Weights of a small contrastive image-text model.
Model: encoder layers 8, text encoder width 128.
Training: adamw at rate 0.0011, 14200 steps.
Data: 122500 training examples, 29.7 epochs.
Rows from block 4 of the image encoder of a small contrastive image-text model, named by matrix and row number. Rows with one number belong to one neuron. Each number is 128 + 24 x the weight over its row's rms, rounded and kept within 0 to 255. All counts start at 0. Numbers have three digits each.
After each neuron's rows are labels from the 100 images, of 14848, where the neuron reaches its highest value: "responds to" is what is common among them. Only what is clearly more common there than usual is listed. The data: simulated grey scan slices of phantoms with and without marks.
# fc1: MLP up (encoder.blocks.4.mlp.fc1.weight, 1152x192), inputs 96-143
# fc2: MLP down (encoder.blocks.4.mlp.fc2.weight, 192x1152, transposed), outputs 96-143

fc1.635:139105101122135119113143110153176115152120091127159160134080130122136152127145109146113089079122148091133143123141124121115187142102078163103106
fc2.635:119147128163098128130149137052132163127123096137151154162113128091120107117141192112109122111126096106145108153115130125165143113116106104111164
responds to: noisy; head

fc1.326:083120132124103151098154116130121139151123102147132151133075172129122131175128141183100122099118137110147110152127152139140139106089113118147125
fc2.326:144155133110103138137157116117100110086124128127111087188130116106128080141119137121152107124086094074146170157100158124099132116133130160157123
responds to: side: left half; limb; dark spot

fc1.454:139140134107130094130129131100127168122109099109137148141105161122177154177076114128126115087113149145153137119122132112102127110114109127124112
fc2.454:116118130180150115127103139139092110139121142121139140144141102156102099119159159121100120155132106144112110156160152117160123115142158156097126
responds to: chest; side: right half; several spots

fc1.148:136151101108156142091185137126102144135121114131126139124135123144170111158092139145116106120127099134153109159065116069146126084127117112118138
fc2.148:128174165100150181116115153133085141137120113122164121138121138160131128140112095119126129119098070124161129129122111123094136140144129087148130
responds to: several spots

fc1.458:073134124121156150081180112124112132127120132162123147121106143139104123214096146136119104131088115124105122118115160100084111100100123124134155
fc2.458:159131148156105106167138119112108094121158138155114102171175099092136105104148101160122126124133098093142156193114115149119125124147129121128106
responds to: bright spot

fc1.218:104121043099121139164162116109118114123103118207146154121101166128154135172109100123134104141119109165115137106154104117092086140113130150128144
fc2.218:150118140166131177154169086171129134145093138127125129161130133118137100123135099123124126121112106129133129182136146137139115138126127108139111
responds to: limb

fc1.503:109115116122145080152136161114103121145140152147084138121136117114114119166144142138115126129136136111132144134140147128093158147115094159104140
fc2.503:157173176063120152151134095135131130089136124102121096135109134121145135167111148133149137094111114189149136107130128110122116136143144125119117
responds to: dark spot; side: right half; limb

fc1.398:099111102148124179174156131122111171105125152126121107128110162159123125152129136108086112144175149137180073139115123111131122079155091104164163
fc2.398:074144108066162145068108156137112116088143168122135114147101143098149095152138135096105153130111177194140135141166177087098136163129122134134146
responds to: noisy; belly

fc1.551:152142117155132109140119149099124122102155141134093134135106133142127125104170137094097154107109132140132101167082189131146109117152086100147136
fc2.551:132139142122108105132091143111161132162162104110140091122146137072125148112103146139153155113120149144146117108176139146141186171112139134064131
responds to: side: left half; several spots; bright spot

fc1.499:120122072147120168139150126114109144103085132136129136148129134165141148151087112091101108097137115153162126122116115075131123100156096119142145
fc2.499:122136130149125133135098122133134117105091128141121135163154127126122067130148169116144115128112095159123156157146146123172126137115118118148129
responds to: noisy; belly; low contrast

fc1.179:158148144137079102133095141114159168150117117096148135093155146134155112126088081130118131088136157156137145133122118080107152125137100140152104
fc2.179:107116139173146166144131128129105149124121147138139126155107155134093091122174147071085128144127064137163075152128158143147115113122121087120148
responds to: low contrast; chest

fc1.427:112096091126162175110090155111125151087176106119146110119101155140129147099159094122151197075150112169134103129112108113151105110126134102130104
fc2.427:176113119133099108164121100163126100163122092151132161157125059141091124055140191130129102117123143141160112163144139160142132122126155132167122
responds to: bright spot

fc1.728:122147145133160127158102127130110166105127131136152148160112148157128152151123136128072153100133126153179114179149158089113113127160108105154118
fc2.728:098128082116146098125101126109125133114089153129145102158116151124149078142115142131129130124103161150142161148158140132146144157144131130128144
responds to: noisy; limb

fc1.569:114110102170119142166098137164084163075133117163140114164127165165149101112164115081129140129186119143111097112146108125179082126115140147161111
fc2.569:154100128116132096147095113118130095152138114124113119105170107115088148090106145129116118147107158161089166089142167203148123130102194120112144
responds to: several spots

fc1.666:096155122144145158095137140105122140126137136157122138156097174159136131170145104124084155062134098133149100176094169100092128112160072139131136
fc2.666:117104133095140146141104131078161127163108118165129136143123149145161115098185141159133146119133144192142137162106180163168132121129118110130104
responds to: several spots

fc1.9:151131100120150137176130127114119126129118172090100143169124126120104140128109118132146092148083105169121103118165177102102088140116154166176152
fc2.9:128169150163095115158144096101130118111138130171150119122106131075106123172154098137099151098144133103099147165125132166167138114083103081130100
responds to: noisy; head; ring

fc1.52:132129134127157131177146134110136128137110126125102137129132135119153149169141135100140099167136148152107125084097128126094131134101135146166121
fc2.52:136179159126117128130105112131120132131157100155146131138150094129128115162163165134125158102106119164139119156131144174158155117140139110158121
responds to: ring

fc1.366:136137155150113110137140120111138132158103129148132116113114134132120110152093145138134140071155139133161116128091113102116169141150090154119124
fc2.366:138118137111114145119121121150129124135159126105117101128093125142083134122101178106127113105126109118113135109132130118100130110141101119104115
responds to: side: right half; several spots; belly

fc1.301:125123115135190065150122147100095123179122156131115143107142110117135118161153126130110146113120140127139130130115156121123163159104104143082126
fc2.301:182156140103147094130093139097138109124155181165145132135136076126122135135110168131128138114088135178143135137144153119145137148140148144124105
responds to: dark spot; limb; side: right half

fc1.267:109118146114126133125162160144115191131140132095141157163079161131131128131123120140087136084184153130140095146120118103074117098112080117163124
fc2.267:068121115075157147071109148065109167107118140120129141132111156148130082147172129107146160150130136173140161141114141056136118119083132152096132
responds to: chest

fc1.448:159097112152111166135138108131139119105085128133091099075138167128191103158144140130149126139176121090124123127138140170124135122107121128190106
fc2.448:107139130074141132120121170139150120109153136111147119092117137114103180150109119145165129107095149161136141092122090106066133148096101080140104
responds to: belly

fc1.82:125079106130105132120115114148171176130100102138151150143107178155145138147114106123091088074133139138165117141140117128161132128111108127155101
fc2.82:112125119148128158102149135138131141123103142121165121123112142125100085143110150142108093103141116163118126168137131130128121118124133167143107
responds to: belly; noisy; side: right half

fc1.579:153133074136144103119105153098157121122100137131126137107095157130153108157157084109122122132116120128109139107132095110074122127090100158115118
fc2.579:151125119121137150124189137165092105126158173136139146194108114155135139109148144159079155131122105143105076175131168164127122109094146122162128
responds to: dark spot

fc1.474:163085151151121157181141117143109155139128111113125112140146169117131136148084146128138142120166112139143159142164119136153139135147144146175097
fc2.474:130164155145096131126148098105140129125129120109120142111112130085121144170063147124150102115095167122163133191146075086081138134103125086112140
responds to: belly; side: right half

fc1.716:105102108122147170162146121114117145143126144138086120140131143130129143143173131095139112161151120136113104106122152116123153135139138180185116
fc2.716:141156182114117120157113107074127100140123120157132145127129093118131114171105188152124128091109133172100165154119138184157165111130138119138135
responds to: ring

fc1.111:134104137097185094151117112100146145156122134137161142102131129138192129114131125164138141134156157143152103091133083149125101078074147129111136
fc2.111:124115120172093126156129097117153143135098084168141121121113138108135089111107149105176111112132117094135140148115111151137113117108119106151135
responds to: dark spot

fc1.147:159101130167115108118113123146129126148159095173113134193114124116112140125146167121082104105104142092124148188103135137107188109114095119125111
fc2.147:095213146103147155119150124073140141137086141111155143117109140125135099155115119159115109123109130126155106132136102121094123129101112168110176
responds to: noisy; limb

fc1.206:144091119125108104170151121133154116141141128172106149123100089132112134113141139141088136116094153109126150159131166162135142083140100109099137
fc2.206:080162185141136112140138149079148114149101133117123116129135124081147106134085134181120105141118134147167124146125140107144137132116148123134156
responds to: chest

fc1.596:169132099114102149129174114133136120158110099117120137081152183118204120132118134119146112125161127094144112143122091129137160114133100150166111
fc2.596:125150152110134136131159189147141128118155160098187103117109108100069140142119127125134164149090121166143101105129090137097115123093101079127129
responds to: belly

fc1.165:093121144130114142180143121121147170102139116138112128155097161132124166155153130167071146097160133121166106150117185139120120108139104106166116
fc2.165:084122124074162149095135142086129150127105135110123140103103156140126118149178142136116147125176154184137139121111145109120118119102118140119124
responds to: limb; low contrast

fc1.306:144082134157152078123141116129097119183109149146146122139155112123149123142157116117128158100129122123164139170086133131123155130128110123105109
fc2.306:142174123134149115120112133112150124113111167149117157126118080133109128134080151129127116144109142165125125122153148086127126154139144144117159
responds to: dark spot

fc1.33:128154130106155112161106136121147155122127130134162150141119147157133127152111129138074145075102130128173125125127131072135155126137072114142099
fc2.33:103123121142136117102118115109114130114099163131137146176117139101113076123120134134125125119123103150120149159144178119136112142170126114104109
responds to: noisy; belly; low contrast

fc1.546:124126128175093114128131103130162151116094108118072123142104121119176136120128157125130064138141173075155115159141102126136145137083110123124117
fc2.546:131132098080143135088155135121133125141111150099154114096128165105133147163111110159170144134170142141127145096151073114109121139093135110081163
responds to: head

fc1.25:123092106139169131123124128177140156132156110116124116112109145187138147139170089124094133094165117151143092093138134117143127098157110152130089
fc2.25:130118136110126133168131107140122128067121124113091092166189129142074113133156127118129122159134140129121150134143120154127116131138155146176102
responds to: head; several spots

fc1.153:100130101117168094149130151100088119139120156149114132097141121123121107174158125119120147122128112116134125145093160118112172141117095139112127
fc2.153:173168171114116138145121126132155106134122136129128122118120091123126136124111137118167133092106127188167160144152128124143134149137139114123131
responds to: dark spot; side: right half; limb

fc1.613:149149107118101158083183135121113127149136114146102137100144147128125167162117062138124078134155122162164151153114082097086132152149089170127122
fc2.613:130083149146098155149130114126166125152128097156136159124116135120172137100149176140109114140093131093115130135137188189177128115113149104135117
responds to: side: right half; head

fc1.367:133108157142113111141150152138088144112150138138119143114137136139134123141093117147087162152129131124172077150133144145159083078136087160152125
fc2.367:108131110100157126133097129163110131147121125122131163123078148159139148115165134121089125127079149171120116071138157142062152159085144139154118
responds to: head; bright spot

fc1.361:144149102087187114122151107133130148144103146148115152118135122147174119131121091171128111122129124144135092136138128133130088113149130161121163
fc2.361:111141134138125157096147110113124149140097126110158106083111158144079078152142123132128150128125101084139151129095079112109151114109099106081122
responds to: side: left half; chest; bright spot

fc1.346:141128102121179071126147141136101107167111159141129125113155105093097120143139116119126167127140122131120121148098112102122157142126109129081139
fc2.346:162135109134124123101087139120073150111100130117130134129162138144133140126141155122137106138127098142169137100154143107185133133124171173118131
responds to: dark spot; limb

fc1.340:128112083125139084187147153129123111121140115127122125123106101128123145118132125083108137082121163111120137149143112113088127116092084115117088
fc2.340:093121148127138144115158091116163133153105111146112121129108115125143113082116179153147096134144138117151161125120161099123175118125144149153127
responds to: side: left half; head; dark spot

fc1.739:070128137147139169091190117130110135126137116153108123149068170117132133177086131139096114116112115120163101180099163119116129112111106108126124
fc2.739:138162137143114140131132113122087125104121112175116120172144131125151064138119101113136111109128099079145155155088155137104115128145121132144120
responds to: side: left half; limb; dark spot

fc1.250:103064112169127137106138090132128174141085121131140100094106186131136116133136150113134121111138160130146111109131167144126108100086141101139117
fc2.250:141162149084138131127118140114133160152170131079137116083128122158112200128090102145148141096129160116132124111113108128079159147154113116131109
responds to: limb; dark spot

fc1.676:096097104143130178126103163106104140084181088126153117154099176124156152095139115098138178129141103174135101123120102124132073109111139088165103
fc2.676:185105107122114089138123115144116101184109118160111154155128095127123115060174138147119123141190165165129121123124140140134174140166144139118130
responds to: bright spot; side: left half; chest

fc1.480:136143070109139109095118122170126139163116121124107146092136140184157132099136129118146116105108125109121151139153112094120155152137106177108076
fc2.480:149151096126118137139168134152117128113133137166153163180116129117105123087156143128089141159099115176120096144135153116152113115067129110158162
responds to: limb

fc1.440:103122104095153119120160097118144160164095104140146155112138140132155156117122125161140121138128134156160142094161091149129112130100139127116149
fc2.440:125130132164111132164116099123119171134078088152134131149144164103145086135101130156143116110175096097135105159132100183121096117112138133117127
responds to: side: left half; belly

fc1.563:161089128079138123192159131138092153150128109112093109105181116127126137162128113119149109163147107154129130106145147141136124123130165157153130
fc2.563:124173153106105157134146091138181107155117110152166148104124107129081123137125161136172131137100138103113175137155105113083149183162113121121130
responds to: ring

fc1.404:114126170119123130161176140135146159129133103129109137162084141112131167140134115150101144094134145115203112167094156148090118091124097112161125
fc2.404:112126109078159147085139159094113136107107149107123135106116159121140092142179132071121142141153153165114181118132154092131137120074114132090141
responds to: limb

fc1.536:122109132163123146105137131165092157129124107130115141145106162129110108118125095130090151134174128111142106159128150124099120080145093125152110
fc2.536:121112135117169108166105126120097125153151142126127144136141122130157127106152128131118135169166145155116100096123136118129149135140148119159148
responds to: head

fc1.241:129128086098083130123154114122117140156142098164114166125133162121148184166100124120129096119119157145140143118121101117120140123115086156137103
fc2.241:103094122190123135126136140151108167115093138120148147154148150113117101127182128121105124151121080136125095138156138112202105118126151134124114
responds to: noisy; head; low contrast

fc1.122:137128165159124172152107155150114155105163121137151118148119142149109130124123099165084182130173141152150082155156119100174121112111101109216134
fc2.122:116158102087203107100088130134133135157149158156117125107120152135187111116161132163120141132136144170134126100130145146135170138130157155117137
responds to: head

fc1.22:098129054094169093157161153120088122118121158129096129134144122140107126168148139111123106128130123161136096140133118088135142109136108162111133
fc2.22:107144143104110170096164102124166159120131118117138126111079152147110147122119149136154114086150168150164176144121101037083119159158119124118132
responds to: limb; dark spot

fc1.169:088134116115115160107202124135130131139128129161152144149100149139110126174086122155113112134103107135138115118153110116117098105100138152142158
fc2.169:135133192113088148131153110100123100118139125111138118145156097120094125094134101138150153099116100084176132166076107132093107111132096079149119
responds to: bright spot

fc1.555:127117104138109117154141115154151099169106156152128135149102097139113094180144117161099168117107123125142123197132148136129112126142125129167128
fc2.555:126149148101078132151133098089128148103119111133137126119133141134145143142115098159156106089094142095147151139093113143105109117110083118179122
responds to: dark spot

fc1.506:135146099104112120106138122084122122148096118162093155119117174126159124201127105151146105101135120149136127144117129126104127138123108157146129
fc2.506:108097143183132168129137131172139127145131129125163163134134118139105144096161129157078141156144107105149103133151147143148093111158145121124116
responds to: side: right half; chest; several spots

fc1.275:154093128121138100121162128132138123164128094149132139131103152108102192128141139138107131104106156157133121125120109121143172138100063146137072
fc2.275:090119135144116117115110121095127125119110114139139148122158124095147094105154156132147110138131108119113150136136131137187126128133130119104127
responds to: low contrast; belly; noisy

fc1.20:181090101143117108159141112186101092161109133140080117172170129116124112111086155141122107130116097113111111147116151136128144136160128179160131
fc2.20:082176118117102111134109097111142109120107103148099121142111133108116113123086120122152100135115143119115126149112113124098114140106137139107129
responds to: crack in bone

fc1.523:149145200113114109116136115108133132172131105106111158148112111084110151163106119166101129106087134130175152179125169093093128131087090104130133
fc2.523:112115104153153105129117132125096108110126162126116116109141136123102115111150152136103111165156126157083125115161152125136113131159195158085140
responds to: limb

fc1.527:092159164146086143146131120097105130118103127170177173129112184091097150151114131140081132138129158138116096141173145117110131136102079112153155
fc2.527:143102090153140111160090121144084123128117144121113120170167120138145106158160129101126094136101102153107139122160178124170098118130196145139142
responds to: head

fc1.467:157147123140138062141113136162146123155107146154133129140140137147141134143117080147125136122128142155140122121138107092152121136134110115096113
fc2.467:118114119139116127133134116124154126151109141122113171159145109105156130090079138159165112167126139085137143119166154097129149169151132122093124
responds to: head

fc1.445:158082122130113089169132108110118117136102147135154132114128114152133111169118139124110148117108136169141109152110130120127117104109114118173133
fc2.445:134138199146087187148159135110151140128144105102158128106107147127067187132113106149136130088107130104110135130109140130066132147124123133138123
responds to: low contrast; belly

fc1.586:078140115128116206097137122150119173107127119112134113093111188160105156105139145166110104148152130151127076118144091107132126123108117121162124
fc2.586:122113129122126068160071140148131126104132158126099109124141107135146146145095138131120094121134168113130118095143141089141132135144114146117122
responds to: side: left half; chest; several spots

fc1.197:116167137153100121088121121131156147119108094144075146136102121128168127109141160163138108111148187070149099118115123133128149152098133123131112
fc2.197:131139067133124119066137135124135127142112132149130134112145140122076079164133107132166129132160124127132167131142131129147109138085112112098157
responds to: head

fc1.180:135127078125131168074168155148130131124132125107115117133127172128194108156119082151139096116160111111130119155122116109127115107117114118139134
fc2.180:122140153059134175113155159128097115097133145102134106128120122117175130117134109122135131096084078143163126143120139130110103137150118113114099
responds to: belly; side: left half

fc1.447:125100127122153164114102155123137150105198090125150099172109170137156155090163092118135180115139111180135109133126112134134097091144137106151091
fc2.447:156114142126125096143142101165099091186123086143130163136146078115100142040119161150129126143155141192133132114143134132092138150160164121124119
responds to: bright spot; several spots

fc1.352:105133124139121152143132149134092163098140136178155144143135165173145131141129113159095160147160130130131058116159108132138101111108083145198145
fc2.352:120156106072201133118101155157103112134133186107129122110125131170161123102158137137129139127102139179104146079130145123135164142148167178103143
responds to: limb

fc1.615:119123106126190134098125102177125136184128148137105117107140155178124154114150131153130108146130128165107106109119135122110167150148145161137112
fc2.615:126122140125145160161153179129130126152158169126139181124108119157148141129105167124120141133149161161081134139146137132091136132128128133143145
responds to: ring; limb

fc1.172:101147130138104138183147122143144171088125098123097101137088134127170130127094122145103125099169142094158110111131135131117108128108089111122112
fc2.172:126111122124131135135154136098132125150116136132103127109142103124087107161101121120149143133175182162142168141106116104117133131101149119129129
responds to: head

fc1.453:157101144175129095165143112118117120127100092140131157153105110102110094133097148115085127096131152119163101172087156112127105064123098142126162
fc2.453:150136108100175095117094106130131125157096145125094118093149158132153153150102146142142112159120152131061147081140149112109148170143142141084164
responds to: limb; side: left half; several spots

fc1.288:153124096105127115162148119108117134121108094134118153123136130127148153149082113110127105090115136161141153120124097077092129122099100117135107
fc2.288:110112154185129122162131129126116132136106133124124136167163116113099123139155129144116133165128078135139114151152169145164118135120175116105109
responds to: head

fc1.24:129128098115171098143146127149141133162099150126113133156104114128174104143095089195109124125133129111122102103150156106115088121118126126126152
fc2.24:113156150100105152106144114088108136097122120111185122097124131132103110153139102141133157098123091123136161181110061102107110123113091104116140
responds to: noisy; belly

fc1.237:110108090108181128162132115104114129111112154141139147156156136153135126177163122138089137144115103144157093123101141119132118111154123155159140
fc2.237:130141066105124158102147132140133163078086123079142128135143190133108098141135124115164155142131133138153152131124118109105118133118110144130131
responds to: side: left half; belly; several spots; finding: bright spot

fc1.109:075161121125136181076167138105120156118152126126135158152083174164110134162134140146112128104132112151158083184073149081129127094129094130138128
fc2.109:132148149119147154111120166115132133152113097170155114149119140125137130109138107117106130117079118137169128164106150146125152133125127104098128
responds to: several spots; head

fc1.184:168114114142129099193111155132106139140108130139125112203121151132143114115166119109117107107127093135137113146136121141164132111115124178181115
fc2.184:149099144096145115156118141124136084148141122111133121143138104138101153071123164142122151121103134174090120122133155172132134137163141130129133
responds to: chest; side: right half

fc1.520:138114133157105171134147117140142157144070118093138142140095143148126084134091145123109088098131140111191120151117132137099145118134103126149143
fc2.520:101139114088183151077126177124137130127123174095159129127111124149082092142156146114154158149095127174121146107137130093100140133114140123112155
responds to: belly

fc1.681:133134152129125109164141102115145165159095114150108135148112139131139106168093131112136111073114143143148117137119143101106143145107094118147099
fc2.681:127112153172111120142124130169124117124128129110119136148151084129129112117137137138109140130166076151118125167131122128144091115161157118093095
responds to: side: right half; belly; several spots

fc1.328:144128073113164090146141149143138126134125162116143192125142113117154149106088103110171141146132161148123117087142110137129090131111163153107134
fc2.328:111139115122069149120131100120101150121100108121150116130119166120079101145170182127138130142140109131103132127105127144172146109103139108142121
responds to: ring

fc1.724:101110141128123155136129134147101160138144107171120145135143138174143145122126144159090145154137148124153089131150150131126141099120098152182122
fc2.724:114160099095196131115118138146081142117150158153105125109104131176121109119147123119111158137121141179119116092129126116118140118122124157135137
responds to: belly; side: right half

fc1.261:154134134129117139122148142130133125170138099129124151135127148118123196137153095149116122112117164145144122131128091135114155138109077146138071
fc2.261:098105115112104119131134113099123135121103113119142134156141148107131079104158174123148115147104106110131150133154142123168114120138114120124134
responds to: low contrast; head

fc1.192:121090126128105141159158107155160130171083141153101115165103126117126103165146102198121128086140148131135121218145153145145135119143145159141100
fc2.192:129153089115095115130157092138114125102133140145100114120121145149141141148133131125137116084121118036135117132120108112162119107130043128151116
responds to: head; noisy

fc1.755:125130144124147159074123130140142118120158123126114156103092109168127172107163131153127118100120137124115161087112121142121174118150118143109088
fc2.755:140157134140112124137160099118114142119105093151122106148136122127115087097141164120145136146122118138153118121137133147170109121139150102143161
responds to: belly; noisy

fc1.616:133144092171104126124123125128134148125108107096077107147094140127163124117124135096125082120127157071145097147149125122148143129079122122148137
fc2.616:124130076088124124081143145108146118146114124124152105099120142107115140174111138137164148133129152137130139103125102144102131150085140127100159
responds to: dark spot

fc1.525:121122092102165158114145145105128134148183115145125101110075147133124108089138156154131170075126150135121121115095150148113178071103087124126102
fc2.525:097178122120132112104085152125154173122177109091142097122117113114122135113132152124110159126121139160161098096152143135123121108086189138135129
responds to: bright spot

fc1.235:104141140133120164135184130148126131154117145139100128192105132124136107175075093196118117110126105138143104196119162140132082121140131187152134
fc2.235:106178132114093135112127088086077125081106119137125112133109120134124089144129116133151107086122087078144157150079109098150141094121096122136099
responds to: noisy; limb

fc1.639:148121115126181118143125122126116140162135147129072103171141132135111138134139162129135116155120089130116122124127162131147151140149158187162104
fc2.639:130134166103140109152119121072112135138128137116129154122133131099170158185104137139136131094125125167087153116132128131117147133094135116133147
responds to: ring